{
  "image_size": 32,
  "rotation_deg": 10,
  "color_jitter": 0.1,
  "vocab_size": 26,
  "decoder_width": 128,
  "decoder_layers": 12,
  "decoder_norm_position": "pre",
  "decoder_bias": "none",
  "optimizer": "soap",
  "beta2": 0.999,
  "max_precond_dim": 1536,
  "adamw_lr_other_params": 0.0015,
  "decay_fraction": 0.3,
  "final_lr_fraction": 0.01
}
Rows from block 9 of the text decoder of a small image captioner, named by matrix and row number. Rows with one number belong to one neuron. Each number is 200 + 20 x the weight over its row's rms, rounded and kept within 0 to 999. All counts start at 0.
After each neuron's rows are labels from the 100 texts, of 14848, where the neuron reaches its highest value: "fires on" is the input token at the peak. Only what is clearly more common there than usual is listed. The data: small charts drawn from random numbers. In brackets: how many of the 100, against the usual share in percent.
# fc1: MLP up (decoder.blocks.9.mlp.fc1.weight, 256x128), inputs 0-127
# fc2: MLP down (decoder.blocks.9.mlp.fc2.weight, 128x256, transposed), outputs 0-127

fc1.194,200,200,200,200,200,200,200,200,200,200,200,200,200,200,200,200,200,200,200,200,200,200,200,200,200,200,200,426,200,200,200,200,200,200,200,200,200,200,200,200,200,200,200,200,200,200,200,200,200,200,200,200,200,200,200,200,200,200,200,200,200,200,200,200,200,200,200,200,200,200,200,200,200,200,200,200,200,200,200,200,200,200,200,200,200,200,200,200,200,200,200,200,200,200,200,200,200,200,200,200,200,200,200,200,200,200,200,200,200,200,200,200,200,200,200,200,200,200,200,200,200,200,200,200,200,200,200,200
fc2.194,200,200,200,200,200,200,194,200,200,200,200,200,133,200,200,200,200,200,200,200,200,200,200,200,200,200,200,157,200,200,200,200,290,200,200,200,200,200,200,200,200,200,200,200,200,200,200,200,200,200,200,200,200,200,200,200,200,200,200,200,200,200,203,200,200,200,200,200,200,200,200,200,200,200,200,200,200,200,200,200,200,200,200,200,200,200,362,200,200,248,200,200,200,200,200,200,200,200,200,200,200,200,200,200,200,200,224,200,200,200,200,200,200,200,200,200,200,200,200,200,200,200,200,200,200,200,200,288
fires on: "g" (94 vs 1.9)

fc1.96,202,183,183,200,200,200,200,184,182,188,185,233,200,200,150,188,220,200,292,200,200,200,194,200,200,200,200,163,205,200,200,200,213,232,164,227,213,200,200,205,200,200,234,200,207,173,200,200,200,205,200,198,158,200,200,176,200,200,200,200,184,204,200,200,194,200,200,200,200,200,200,197,200,255,200,200,200,200,210,200,200,200,200,200,216,218,171,200,200,205,200,193,182,110,200,229,211,200,200,257,200,200,200,200,200,161,177,200,174,200,141,220,212,200,190,231,200,200,200,180,203,200,198,200,200,200,181,160
fc2.96,167,200,200,235,249,186,200,200,200,200,208,200,178,216,219,160,140,212,200,200,200,200,214,200,125,200,219,199,184,189,199,200,227,200,200,152,200,192,200,235,138,244,200,182,153,200,200,200,208,197,200,239,222,197,200,204,201,201,200,211,200,200,145,215,210,200,200,200,211,200,200,195,199,169,200,200,200,221,219,195,196,154,184,200,202,188,198,207,200,244,200,200,187,220,215,200,200,212,200,200,232,200,197,226,200,200,205,232,200,200,200,183,200,200,217,158,190,200,200,186,200,217,200,200,207,214,201,241
fires on: "a" (86 vs 9.1); "i" (14 vs 6.1)

fc1.216,215,200,200,200,200,200,200,200,200,209,200,200,200,200,200,200,200,155,133,200,200,200,200,200,200,200,200,202,200,200,200,200,200,200,200,200,200,200,200,200,200,200,103,200,200,200,200,200,200,200,200,200,200,200,200,200,200,134,200,200,214,200,200,200,200,200,200,200,200,200,200,200,200,200,200,200,200,200,200,200,200,200,200,200,200,200,200,70,200,200,200,200,200,200,200,200,200,200,200,200,200,200,200,200,200,212,200,200,200,200,200,161,200,200,200,200,200,200,200,186,200,200,200,200,200,200,200,92
fc2.216,200,200,200,200,200,200,200,200,200,200,200,200,147,200,200,200,200,200,200,200,200,200,200,200,200,200,200,109,200,200,200,200,353,200,200,200,200,200,200,200,200,200,200,200,200,200,200,200,200,200,200,200,200,200,200,200,200,200,200,200,200,200,200,200,200,200,200,200,200,200,200,192,200,200,239,200,200,200,200,200,200,200,200,200,200,200,272,200,200,200,200,200,200,200,200,200,200,200,200,200,200,200,200,200,200,200,200,200,200,200,200,200,200,200,200,200,200,200,200,200,200,200,200,100,200,200,200,200
fires on: "a" (100 vs 9.1)

fc1.92,200,157,200,200,200,200,200,200,200,200,200,209,157,200,200,200,200,200,296,200,200,200,200,200,153,200,99,161,200,200,187,209,291,200,207,200,200,200,200,200,171,200,200,200,200,200,200,200,200,200,200,172,200,200,200,200,200,247,200,200,200,200,200,200,200,200,200,200,200,200,200,187,200,200,200,196,200,200,200,200,200,200,170,200,200,200,200,200,200,200,200,200,200,200,200,200,200,200,200,190,200,172,200,224,200,168,200,200,200,200,200,222,200,211,200,200,200,200,188,200,200,200,200,200,200,200,200,288
fc2.92,223,200,200,200,158,200,200,200,200,200,200,200,200,200,200,200,200,183,121,200,200,233,200,200,200,200,200,200,200,200,200,200,160,200,172,200,200,200,200,189,210,200,200,232,200,200,200,200,200,200,200,200,200,200,207,200,200,200,200,200,200,200,200,143,200,186,200,200,200,200,200,200,200,183,200,239,200,200,200,200,200,200,222,200,200,200,95,200,200,162,200,200,200,200,200,200,200,200,200,200,200,200,146,200,200,200,154,171,200,200,200,200,200,152,163,200,200,214,200,200,154,200,200,200,200,200,200,114
fires on: "k" (85 vs 2)

fc1.15,200,200,200,200,200,200,200,200,200,200,200,200,200,200,200,200,200,200,200,200,200,200,200,200,200,200,200,200,200,200,200,200,200,200,300,200,200,200,200,200,200,200,200,200,200,200,200,200,200,200,200,200,200,200,200,200,200,200,200,200,200,200,200,200,200,200,200,200,200,200,200,200,200,200,251,200,200,200,200,200,200,200,200,200,200,200,200,200,200,200,200,200,200,200,200,118,200,200,200,200,200,200,200,200,200,200,200,200,200,200,200,200,200,200,200,200,200,200,200,200,200,200,200,200,200,200,200,378
fc2.15,200,200,200,200,200,200,200,200,200,99,200,200,200,200,200,200,200,80,200,200,200,200,200,200,200,200,200,200,200,200,200,200,45,200,200,200,200,200,200,200,200,200,200,200,200,200,200,200,200,200,200,200,200,200,200,200,200,200,200,200,200,200,200,200,200,200,200,200,200,200,200,200,200,200,200,200,200,200,200,200,200,200,200,200,200,200,200,200,200,200,200,200,200,200,200,200,200,200,200,200,200,200,200,200,200,200,200,150,200,200,200,200,200,200,200,200,200,200,200,200,200,200,200,200,200,200,200,200
fires on: "t" (99 vs 8)

fc1.12,200,181,200,200,200,200,200,200,200,200,200,203,200,200,200,200,200,200,292,200,200,200,200,200,173,200,181,200,200,200,200,200,312,200,200,200,200,200,200,200,161,200,200,200,200,200,200,200,200,200,200,185,200,200,200,200,200,201,216,200,200,200,235,200,200,200,200,200,200,200,200,200,200,229,200,200,200,200,200,200,200,200,193,200,200,200,200,200,200,200,200,200,200,200,200,200,200,200,200,200,200,200,200,200,200,64,200,200,200,200,200,216,200,204,200,218,200,200,200,200,200,200,200,200,200,200,200,274
fc2.12,200,200,200,200,200,200,200,200,200,200,200,200,206,200,200,200,200,200,125,200,200,205,200,200,200,200,200,279,200,200,200,200,100,200,132,166,200,200,200,200,200,200,200,200,200,200,200,200,200,200,200,207,200,200,200,200,200,200,200,200,200,200,200,200,174,200,200,200,200,200,200,200,200,176,200,200,200,200,200,200,200,200,229,200,200,200,73,200,200,155,200,200,200,200,200,200,200,200,200,200,200,200,179,200,208,200,160,200,200,200,200,200,200,200,200,200,200,200,200,200,200,200,200,200,200,200,200,167
fires on: "a" (100 vs 9.1)

fc1.6,200,200,200,200,200,200,200,200,200,200,200,200,200,200,200,200,200,200,426,200,200,200,200,200,200,200,200,200,200,200,200,200,200,200,200,200,200,200,200,200,200,200,200,200,200,200,200,200,200,200,200,200,200,200,200,200,200,200,200,200,200,200,200,200,200,200,200,200,200,200,200,200,200,200,200,200,200,200,200,200,200,200,200,200,200,200,200,200,200,200,200,200,200,200,200,200,200,200,200,200,200,200,200,200,200,200,200,200,200,200,200,200,200,200,200,200,200,200,200,200,200,200,200,200,200,200,200,200
fc2.6,200,200,200,200,200,200,200,200,200,200,200,200,234,200,200,200,200,200,200,200,200,209,200,200,253,200,200,200,200,200,200,200,95,200,200,200,200,200,200,200,364,200,200,200,200,200,200,200,200,200,200,200,200,200,200,200,200,200,200,200,200,200,200,200,200,200,200,200,200,200,200,200,200,200,200,200,200,200,200,200,200,200,200,200,200,200,200,200,200,200,200,200,200,200,200,200,200,200,200,200,200,200,200,200,200,200,200,200,200,200,200,200,200,200,200,200,200,200,200,200,200,200,200,200,200,200,200,105
fires on: "r" (73 vs 7.8); "n" (27 vs 2.9)

fc1.236,200,200,200,318,200,200,200,200,200,200,200,200,200,200,200,200,200,200,200,200,200,200,200,200,200,138,200,200,200,200,200,200,200,200,200,200,200,200,200,200,200,200,200,200,200,200,200,200,200,200,200,200,200,200,200,200,200,200,163,200,200,200,63,200,200,200,200,200,299,200,200,200,200,200,200,200,200,200,200,200,200,200,200,200,200,200,200,200,200,200,200,200,200,200,200,200,200,200,200,200,225,200,200,200,200,200,200,200,200,200,200,200,200,200,200,200,200,200,220,200,200,200,200,200,200,200,200,150
fc2.236,200,200,200,200,200,200,200,200,200,283,200,200,200,200,200,200,200,333,200,200,200,200,200,268,200,200,200,200,200,200,200,200,278,200,285,200,200,200,200,200,200,200,200,200,200,200,200,200,200,200,200,200,200,215,200,200,200,200,200,200,200,200,200,200,200,200,200,200,200,200,200,200,200,200,200,200,200,200,200,200,200,200,200,137,200,200,200,200,200,250,216,200,200,200,200,159,200,200,200,200,200,200,200,200,200,200,200,200,200,200,200,200,200,200,200,200,200,200,200,200,200,200,200,200,200,200,200,200
fires on: "r" (100 vs 7.8)

fc1.211,200,200,200,200,200,240,200,200,200,216,200,221,200,200,200,200,200,200,200,200,200,303,200,200,200,172,200,259,183,200,200,200,200,200,215,200,200,200,147,200,200,200,121,200,172,200,200,200,200,200,200,112,200,200,200,200,200,200,165,200,200,200,200,200,146,200,200,200,200,200,200,200,200,194,200,200,185,200,200,200,200,200,200,176,200,184,200,146,200,200,200,200,200,200,200,166,200,200,200,168,200,200,200,200,200,228,200,200,200,200,200,200,200,200,200,200,200,193,200,200,200,257,200,200,200,161,200,200
fc2.211,200,200,218,175,200,186,200,200,181,94,200,256,190,200,200,200,207,200,200,200,175,200,209,200,142,200,188,176,200,200,230,200,206,163,200,200,200,200,200,200,167,200,217,200,200,200,200,200,200,192,191,200,184,235,200,200,220,200,208,195,200,200,255,185,157,200,200,200,200,200,200,200,200,223,200,191,209,193,200,200,200,200,200,200,200,200,236,200,200,206,200,200,139,200,200,201,200,200,200,205,240,200,172,193,200,163,205,223,200,259,200,226,200,237,200,200,203,203,200,160,186,172,200,200,193,201,200,235
fires on: "k" (82 vs 2); "i" (18 vs 6.1)

fc1.86,200,200,200,190,197,200,180,200,200,200,208,200,200,146,200,200,200,200,200,200,200,263,200,200,200,200,200,217,257,200,200,200,200,200,200,95,195,200,200,200,248,200,200,200,200,200,200,200,200,200,200,217,200,200,200,200,200,200,200,200,200,200,200,200,200,200,200,200,200,200,200,200,200,180,200,200,200,200,200,200,200,200,200,200,200,200,200,200,105,200,200,200,200,200,200,200,200,200,200,200,200,200,174,200,200,323,200,200,200,200,200,200,200,193,200,200,200,200,162,200,200,200,200,200,200,200,200,200
fc2.86,200,200,200,200,200,203,162,200,200,200,200,200,156,200,200,200,200,200,200,200,214,122,200,200,200,200,200,142,200,200,180,200,200,200,200,246,200,200,200,200,200,181,200,172,199,200,200,200,200,200,200,149,200,200,200,200,121,178,200,200,200,200,200,215,283,200,200,200,200,200,174,200,202,200,248,200,200,200,200,200,200,200,200,200,200,200,200,232,273,211,200,207,200,200,200,200,200,172,200,200,125,205,202,200,182,200,200,200,200,200,200,200,200,200,200,200,200,200,200,200,200,200,200,200,200,200,200,242
fires on: "t" (93 vs 8)

fc1.224,200,200,200,200,200,200,200,200,200,200,200,200,200,200,200,200,200,200,200,200,200,200,200,200,301,191,188,200,200,200,200,200,171,200,219,200,200,200,45,200,200,218,200,200,200,200,200,164,200,200,200,200,200,200,200,200,200,200,200,200,200,241,175,200,200,223,200,200,200,200,200,200,200,200,202,200,200,221,200,200,200,200,200,200,299,200,200,200,200,200,200,200,200,209,200,200,200,200,200,200,200,200,200,200,183,200,200,200,196,200,200,200,200,200,200,200,200,226,200,200,200,200,200,200,200,200,200,200
fc2.224,200,200,200,200,200,200,200,200,200,363,200,200,200,200,200,200,200,200,200,196,200,200,133,200,200,200,200,200,200,200,200,200,200,186,326,200,200,200,200,200,200,200,200,200,200,200,200,200,200,200,200,200,200,200,200,198,200,200,200,200,200,200,200,200,200,200,200,200,200,200,200,200,200,200,200,200,200,200,200,200,200,200,200,200,200,200,200,188,200,200,200,200,200,138,200,200,200,200,200,200,200,200,200,200,200,200,200,200,200,200,200,200,200,200,200,200,200,200,200,200,200,200,200,200,200,200,200,200
fires on: "t" (100 vs 8)

fc1.228,200,220,200,200,200,200,200,200,200,200,200,144,227,200,200,200,200,162,123,200,200,200,200,200,200,200,232,200,200,200,200,159,102,204,149,200,200,200,200,200,209,199,200,200,200,200,200,212,200,200,200,200,200,172,200,207,200,184,200,200,200,200,200,173,216,200,200,200,173,200,200,200,200,191,200,200,200,200,200,200,200,200,210,200,200,200,175,200,200,170,200,193,200,200,200,200,200,200,200,221,165,219,200,200,200,241,142,171,191,200,200,168,200,155,200,200,200,215,200,200,200,200,200,200,200,200,194,107
fc2.228,179,200,200,200,200,200,200,200,200,260,200,250,200,200,200,200,200,213,275,200,200,212,161,200,200,200,200,200,200,200,200,157,273,200,200,252,200,200,200,200,200,177,200,200,200,200,200,200,177,200,200,136,200,200,200,200,200,200,200,200,200,200,200,200,200,200,200,200,200,200,200,200,200,200,200,200,200,195,200,200,226,200,177,200,200,200,240,200,200,200,200,200,200,153,198,200,200,200,194,189,165,200,287,200,200,190,203,200,200,200,200,200,200,200,200,200,200,175,200,200,279,200,200,168,200,200,200,200
fires on: "g" (100 vs 1.9)

fc1.77,200,200,200,200,200,200,200,200,200,200,200,200,200,200,200,200,200,200,210,200,200,200,200,200,200,200,200,200,200,200,200,165,200,200,7,200,200,200,200,200,200,200,200,200,200,200,200,147,200,209,200,200,200,200,200,200,200,200,200,200,200,200,200,200,200,200,200,200,200,200,200,200,200,200,200,200,200,200,200,200,200,200,200,299,200,200,200,200,200,200,200,200,200,200,200,200,200,200,200,200,200,200,200,200,200,200,200,200,200,200,200,200,200,200,200,201,200,200,200,200,200,200,200,200,200,200,200,200
fc2.77,200,200,200,200,200,200,200,200,200,357,200,200,200,200,200,200,191,200,200,200,200,200,200,200,200,200,200,200,200,200,200,200,200,200,200,200,200,200,200,200,200,271,200,200,200,200,200,200,200,200,200,200,200,200,200,200,200,200,200,200,200,200,87,200,200,200,200,200,200,200,200,200,200,200,200,200,200,200,200,200,200,200,200,200,200,200,200,200,179,200,200,200,200,200,200,200,200,200,200,200,200,200,200,200,200,200,200,204,200,200,200,200,200,200,200,200,200,200,110,200,200,200,200,200,200,200,200,200
fires on: "m" (63 vs 2.5); "<end>" (29 vs 4)

fc1.143,200,200,200,200,200,200,200,200,200,200,200,200,200,200,200,200,200,200,200,200,200,200,200,200,200,200,200,200,200,200,200,200,200,200,87,200,200,200,200,200,200,200,200,200,200,200,200,200,200,200,200,200,200,200,200,200,200,200,200,200,200,200,200,200,200,200,200,200,200,200,200,200,200,200,200,200,200,200,200,200,200,200,200,200,200,200,200,200,200,200,200,200,200,44,200,200,200,200,200,200,200,200,200,200,200,200,88,200,200,200,176,200,200,200,200,200,200,200,200,200,200,200,200,200,200,200,200,168
fc2.143,200,200,200,200,200,200,200,200,200,200,200,200,200,200,200,200,200,200,200,200,200,200,200,200,118,200,200,200,200,200,200,200,308,200,200,200,200,200,200,200,200,200,200,200,200,200,200,200,200,200,200,200,200,200,200,200,200,200,200,200,200,200,200,200,200,200,200,200,200,200,200,200,200,200,200,200,200,200,200,200,200,200,97,200,200,200,200,200,200,200,200,200,200,200,200,200,200,200,200,200,200,200,200,200,200,200,200,200,200,200,200,200,200,200,200,200,200,200,200,200,200,200,200,200,200,200,200,349
fires on: "a" (51 vs 9.1); "r" (49 vs 7.8)

fc1.170,200,200,200,200,200,200,200,200,200,205,167,200,200,200,200,200,200,200,250,200,200,200,200,200,192,200,200,200,200,200,190,200,200,200,200,200,200,200,230,200,200,200,200,199,211,200,200,200,200,200,200,200,89,200,200,200,200,200,200,200,200,101,200,200,200,200,200,200,197,200,200,200,200,200,200,182,200,200,200,200,200,200,142,200,200,200,200,200,200,200,135,227,200,134,200,200,200,200,200,200,200,200,200,305,200,200,200,200,200,200,200,200,200,200,200,200,200,200,200,200,200,200,200,200,200,200,200,200
fc2.170,200,200,200,200,200,200,200,200,200,191,200,200,217,200,200,176,195,200,200,261,200,200,200,200,175,200,247,200,200,200,200,199,200,266,137,146,203,200,200,200,200,200,200,200,196,200,200,200,200,200,200,200,200,87,200,255,200,205,200,200,200,200,173,200,200,200,200,200,237,200,200,200,176,164,200,249,200,200,200,200,200,200,200,200,200,200,116,200,200,200,200,200,200,200,200,200,200,200,200,200,200,200,174,200,200,200,200,200,200,200,200,200,200,200,200,200,200,200,200,200,200,241,200,233,205,200,200,200
fires on: "m" (100 vs 2.5)

fc1.226,200,200,200,200,200,200,200,200,200,200,200,200,205,200,200,200,200,200,200,200,200,200,200,200,200,200,200,200,200,200,200,200,200,200,6,200,200,200,200,200,200,200,200,200,200,200,200,200,200,200,200,200,200,200,200,200,200,200,200,200,200,200,200,200,200,200,200,200,200,200,200,200,200,200,200,200,200,200,200,200,200,200,200,316,200,200,200,200,200,200,200,200,200,200,200,200,200,200,200,200,200,200,200,200,200,200,200,200,200,200,200,200,200,200,200,200,200,200,200,200,200,200,200,200,200,200,200,200
fc2.226,200,200,200,200,200,200,200,200,200,342,200,200,200,200,200,200,200,200,200,200,200,200,200,200,200,200,200,200,200,200,200,200,200,200,200,200,200,200,200,200,200,200,200,200,200,200,200,200,200,200,200,200,200,200,200,200,200,200,200,200,200,200,200,200,200,200,200,200,200,200,200,200,200,200,200,200,200,200,200,200,200,200,82,200,200,200,200,200,200,200,200,200,200,200,200,200,200,200,200,200,200,200,200,200,200,200,200,263,200,200,200,200,200,200,200,200,200,200,85,200,200,200,200,200,200,200,200,200
fires on: "m" (63 vs 2.5); "p" (24 vs 2.5)

fc1.10,200,200,200,200,200,200,200,200,200,267,200,200,168,200,200,200,200,200,200,200,200,200,200,200,200,200,200,200,200,200,200,265,200,200,349,187,200,200,200,200,200,200,200,200,200,200,200,200,200,200,200,200,200,200,200,200,200,314,200,200,200,200,200,200,200,200,200,200,200,200,200,200,200,200,200,200,200,200,200,200,200,200,200,144,200,200,200,200,200,200,200,200,200,200,200,200,200,200,200,200,200,200,200,200,200,200,200,200,200,200,200,200,200,200,200,200,200,200,200,200,200,200,200,200,200,200,200,256
fc2.10,224,200,200,129,200,200,200,200,200,41,200,200,200,200,200,200,200,200,200,200,200,200,200,200,200,200,200,200,205,200,200,200,200,200,80,200,200,200,200,200,200,200,200,200,200,200,200,200,200,200,200,200,200,200,200,200,200,200,200,200,200,200,221,200,200,200,200,200,200,200,200,200,200,200,200,200,200,200,200,200,200,200,253,200,200,200,200,200,200,200,200,200,200,200,200,200,200,200,200,200,200,200,200,200,200,200,200,163,200,200,200,200,200,200,200,200,200,200,232,200,200,200,200,200,200,200,200,200
fires on: "a" (98 vs 9.1)

fc1.114,200,200,200,289,200,200,200,200,200,200,200,200,162,200,200,200,200,200,200,200,200,200,200,200,131,200,200,200,200,200,200,200,200,200,263,200,200,200,200,200,200,200,200,200,200,200,200,200,200,200,200,200,200,200,200,200,200,251,200,200,200,200,63,200,200,200,200,200,200,200,200,200,200,200,200,200,200,200,200,200,200,200,200,200,200,200,200,200,200,200,200,200,200,200,200,118,200,200,200,183,200,200,200,200,200,200,209,200,200,200,200,200,200,200,200,200,200,200,200,200,200,200,200,200,200,200,200,268
fc2.114,200,200,200,200,200,200,200,200,200,0,200,200,200,200,200,200,200,200,200,200,200,200,200,200,200,200,200,200,200,200,200,200,200,200,200,200,200,200,200,200,200,200,200,200,200,200,200,200,200,200,200,200,200,200,200,200,200,200,200,200,200,200,200,200,200,200,200,200,200,200,200,200,200,200,200,200,200,200,200,200,200,200,200,200,200,200,200,200,200,200,200,200,200,200,200,200,200,200,200,200,200,200,200,200,200,200,200,200,200,200,200,200,200,200,200,200,200,200,200,200,200,200,200,200,200,200,200,200
fires on: "a" (100 vs 9.1)

fc1.32,200,200,200,200,200,200,35,200,200,200,200,200,200,200,200,200,200,200,200,200,200,200,200,200,200,200,200,200,200,200,200,200,200,200,200,200,200,200,200,200,200,200,200,200,200,200,200,200,200,200,200,200,200,200,200,200,65,200,200,200,200,200,200,200,200,200,200,200,200,200,200,200,200,200,275,200,200,200,200,200,200,200,200,200,200,200,200,200,200,200,200,200,200,200,200,200,200,200,200,200,200,200,200,200,200,200,200,200,200,200,200,200,200,200,200,200,200,200,200,200,200,200,200,200,200,200,200,200
fc2.32,200,200,200,200,200,200,200,120,200,200,200,200,200,200,200,200,200,200,200,200,200,200,200,200,200,200,200,200,200,200,200,200,200,200,200,200,200,200,200,200,200,200,200,200,200,200,200,200,200,200,200,200,200,200,200,200,200,200,200,200,200,200,200,200,200,200,200,200,200,200,240,200,200,200,200,200,200,200,200,200,200,200,200,200,200,200,200,200,200,200,200,200,200,200,200,200,200,200,200,200,213,200,200,180,200,0,200,200,200,200,200,200,200,200,200,200,200,200,201,200,200,200,200,200,200,200,200,200
fires on: "g" (100 vs 1.9)

fc1.144,200,200,200,426,200,200,200,200,200,200,200,200,200,200,200,200,200,200,200,200,200,200,200,200,200,200,200,200,200,200,200,200,200,200,200,200,200,200,200,200,200,200,200,200,200,200,200,200,200,200,200,200,200,200,200,200,200,200,200,200,200,200,200,200,200,200,200,200,200,200,200,200,200,200,200,200,200,200,200,200,200,200,200,200,200,200,200,200,200,200,200,200,200,200,200,200,200,200,200,200,200,200,200,200,200,200,200,200,200,200,200,200,200,200,200,200,200,200,200,200,200,200,200,200,200,200,200,200
fc2.144,200,200,200,200,200,200,200,200,200,200,200,200,200,200,200,200,200,200,200,200,200,292,200,200,200,200,200,200,200,200,200,200,200,200,200,200,200,200,200,200,200,200,200,200,200,200,200,200,200,200,200,200,200,200,200,200,200,200,200,200,200,200,200,152,114,200,200,200,200,200,200,200,200,200,180,200,200,200,200,200,200,200,200,200,200,200,200,200,200,200,200,200,19,200,200,200,200,200,200,200,200,200,200,200,200,200,200,200,200,200,200,200,200,200,200,200,200,200,200,200,200,200,200,200,200,200,200,200
fires on: "m" (100 vs 2.5)

fc1.205,200,200,200,200,200,200,200,200,200,200,200,200,200,200,200,200,200,200,200,219,200,200,200,200,200,200,200,200,200,200,200,200,200,200,200,200,200,200,200,200,200,200,200,200,200,200,200,0,200,200,200,200,200,200,200,200,200,200,200,200,200,200,220,200,200,200,200,200,200,200,200,200,200,200,200,200,200,200,200,200,200,200,200,200,200,200,200,200,200,200,200,200,200,200,200,200,200,200,200,200,200,200,200,200,200,200,200,200,200,200,200,200,200,200,200,200,200,200,200,200,200,200,200,200,200,200,200,200
fc2.205,200,200,200,302,200,97,200,200,200,207,200,200,200,200,200,200,200,200,200,200,200,200,200,200,200,200,200,200,158,200,200,200,200,200,200,200,200,200,200,200,200,200,200,200,200,200,200,200,200,200,200,200,200,200,200,200,200,200,200,200,200,200,200,200,200,200,200,200,200,200,200,200,183,200,200,200,200,200,200,200,200,200,200,200,200,200,200,200,200,200,200,200,200,200,200,200,200,200,200,200,200,200,200,200,200,200,200,200,200,146,200,200,200,200,200,200,200,200,200,358,200,200,200,200,200,200,200,200
fires on: "m" (100 vs 2.5)

fc1.237,200,200,200,200,200,200,200,200,200,200,200,200,200,200,200,200,200,200,200,200,200,200,200,200,200,200,200,200,200,200,200,200,200,200,200,200,200,200,200,200,200,200,200,200,200,200,200,164,200,200,200,200,200,200,200,200,200,423,200,200,200,200,200,200,200,200,200,200,200,200,200,200,200,200,200,200,200,200,200,200,200,200,200,200,200,200,200,200,200,200,200,200,200,200,200,200,200,200,200,200,200,200,200,200,200,200,200,200,200,200,200,200,200,200,200,200,200,200,200,200,200,200,200,200,200,200,200,200
fc2.237,200,200,200,200,200,200,200,200,200,200,200,200,200,200,200,200,200,200,200,299,200,200,200,200,200,200,200,200,200,200,200,200,200,200,200,200,200,200,200,200,200,200,200,200,200,200,200,200,200,200,200,338,200,200,200,200,200,200,200,200,200,200,200,200,200,200,200,200,200,200,200,200,200,200,200,200,200,200,200,200,200,200,200,200,200,200,50,200,200,200,200,200,200,200,200,200,200,200,200,200,200,200,200,200,200,200,200,200,200,200,200,200,200,200,200,200,200,200,200,200,200,200,200,200,200,200,200,200
fires on: "r" (100 vs 7.8)

fc1.167,200,200,200,200,200,200,200,202,200,200,200,200,96,200,200,200,200,200,200,200,200,200,200,200,200,200,200,200,200,180,200,200,203,136,292,181,200,200,200,200,200,200,200,200,200,200,200,213,200,147,200,200,200,200,200,200,200,311,200,200,200,200,200,200,200,200,200,200,200,200,200,200,200,200,201,200,200,200,200,200,200,200,200,138,200,200,200,200,200,200,200,200,200,200,200,148,200,200,200,200,200,200,200,200,200,200,252,200,200,200,231,200,200,200,200,200,200,200,200,200,200,200,208,200,200,200,200,238
fc2.167,221,200,200,200,200,200,200,200,200,145,200,200,265,200,200,200,200,200,154,200,200,200,200,200,248,200,200,238,226,223,200,200,55,200,196,200,200,200,200,200,206,200,200,200,200,200,200,200,200,200,200,200,200,200,200,200,200,200,200,200,200,200,200,200,200,200,200,200,200,200,200,200,200,200,200,200,200,200,200,200,200,207,268,200,200,200,147,200,200,140,200,200,200,200,200,200,200,200,200,200,200,200,200,154,200,200,160,200,200,200,200,200,200,200,200,221,200,200,200,200,200,200,200,200,200,200,200,192
fires on: "r" (100 vs 7.8)

fc1.90,175,200,200,200,200,200,200,200,200,200,200,200,200,200,200,200,200,254,200,200,200,200,200,200,200,200,200,200,200,200,200,200,200,200,340,80,200,200,200,200,200,200,200,200,200,200,200,200,200,200,221,200,200,200,200,200,200,200,200,200,200,200,169,200,200,200,200,200,200,200,200,200,200,200,222,200,200,200,200,200,200,200,200,200,200,200,200,200,179,200,200,200,200,200,200,200,200,200,200,200,200,200,200,200,200,300,200,200,200,200,200,200,200,200,200,164,200,200,200,200,200,200,200,200,200,200,200,200
fc2.90,200,200,200,200,200,396,200,200,200,200,200,200,200,200,200,200,200,200,200,200,200,200,200,200,200,200,200,200,200,200,200,200,200,200,133,200,200,200,200,200,200,200,200,200,200,200,200,200,200,200,200,200,200,200,200,200,200,200,200,200,200,200,200,200,200,200,200,200,200,200,200,200,200,200,200,200,200,200,200,200,200,200,259,200,200,200,200,230,200,200,200,200,200,200,200,200,200,139,200,200,193,200,200,200,200,200,200,200,200,200,200,200,200,200,200,200,200,200,200,200,200,214,200,200,200,200,200,200
fires on: "t" (68 vs 8); "a" (28 vs 9.1)

fc1.242,200,200,200,243,200,200,200,200,200,224,200,200,154,200,200,200,200,223,200,200,200,200,200,200,171,185,200,200,200,200,199,231,211,175,338,162,200,200,200,200,200,207,200,200,200,212,200,200,200,200,200,200,200,200,200,200,200,281,200,200,200,190,151,200,200,216,200,200,200,200,200,200,200,200,214,200,200,201,200,200,200,200,200,175,200,200,200,200,200,200,200,200,200,200,200,169,200,200,200,151,200,200,200,200,200,200,201,218,200,200,213,200,200,200,200,200,200,200,200,200,200,201,200,200,200,200,222,290
fc2.242,244,200,200,162,200,240,200,200,200,93,200,200,238,200,200,200,200,200,200,200,200,200,200,200,204,200,200,200,200,200,200,200,135,200,134,200,200,200,200,200,201,200,200,202,200,200,200,200,200,200,200,200,200,200,200,200,200,200,200,187,200,200,215,177,159,200,200,200,200,200,200,200,200,200,200,200,200,200,200,200,200,200,283,218,200,200,168,200,200,200,200,200,200,200,200,200,200,200,200,200,200,200,200,200,200,200,200,120,200,200,200,200,200,200,200,200,215,200,247,200,148,200,200,200,200,200,200,151
fires on: "a" (100 vs 9.1)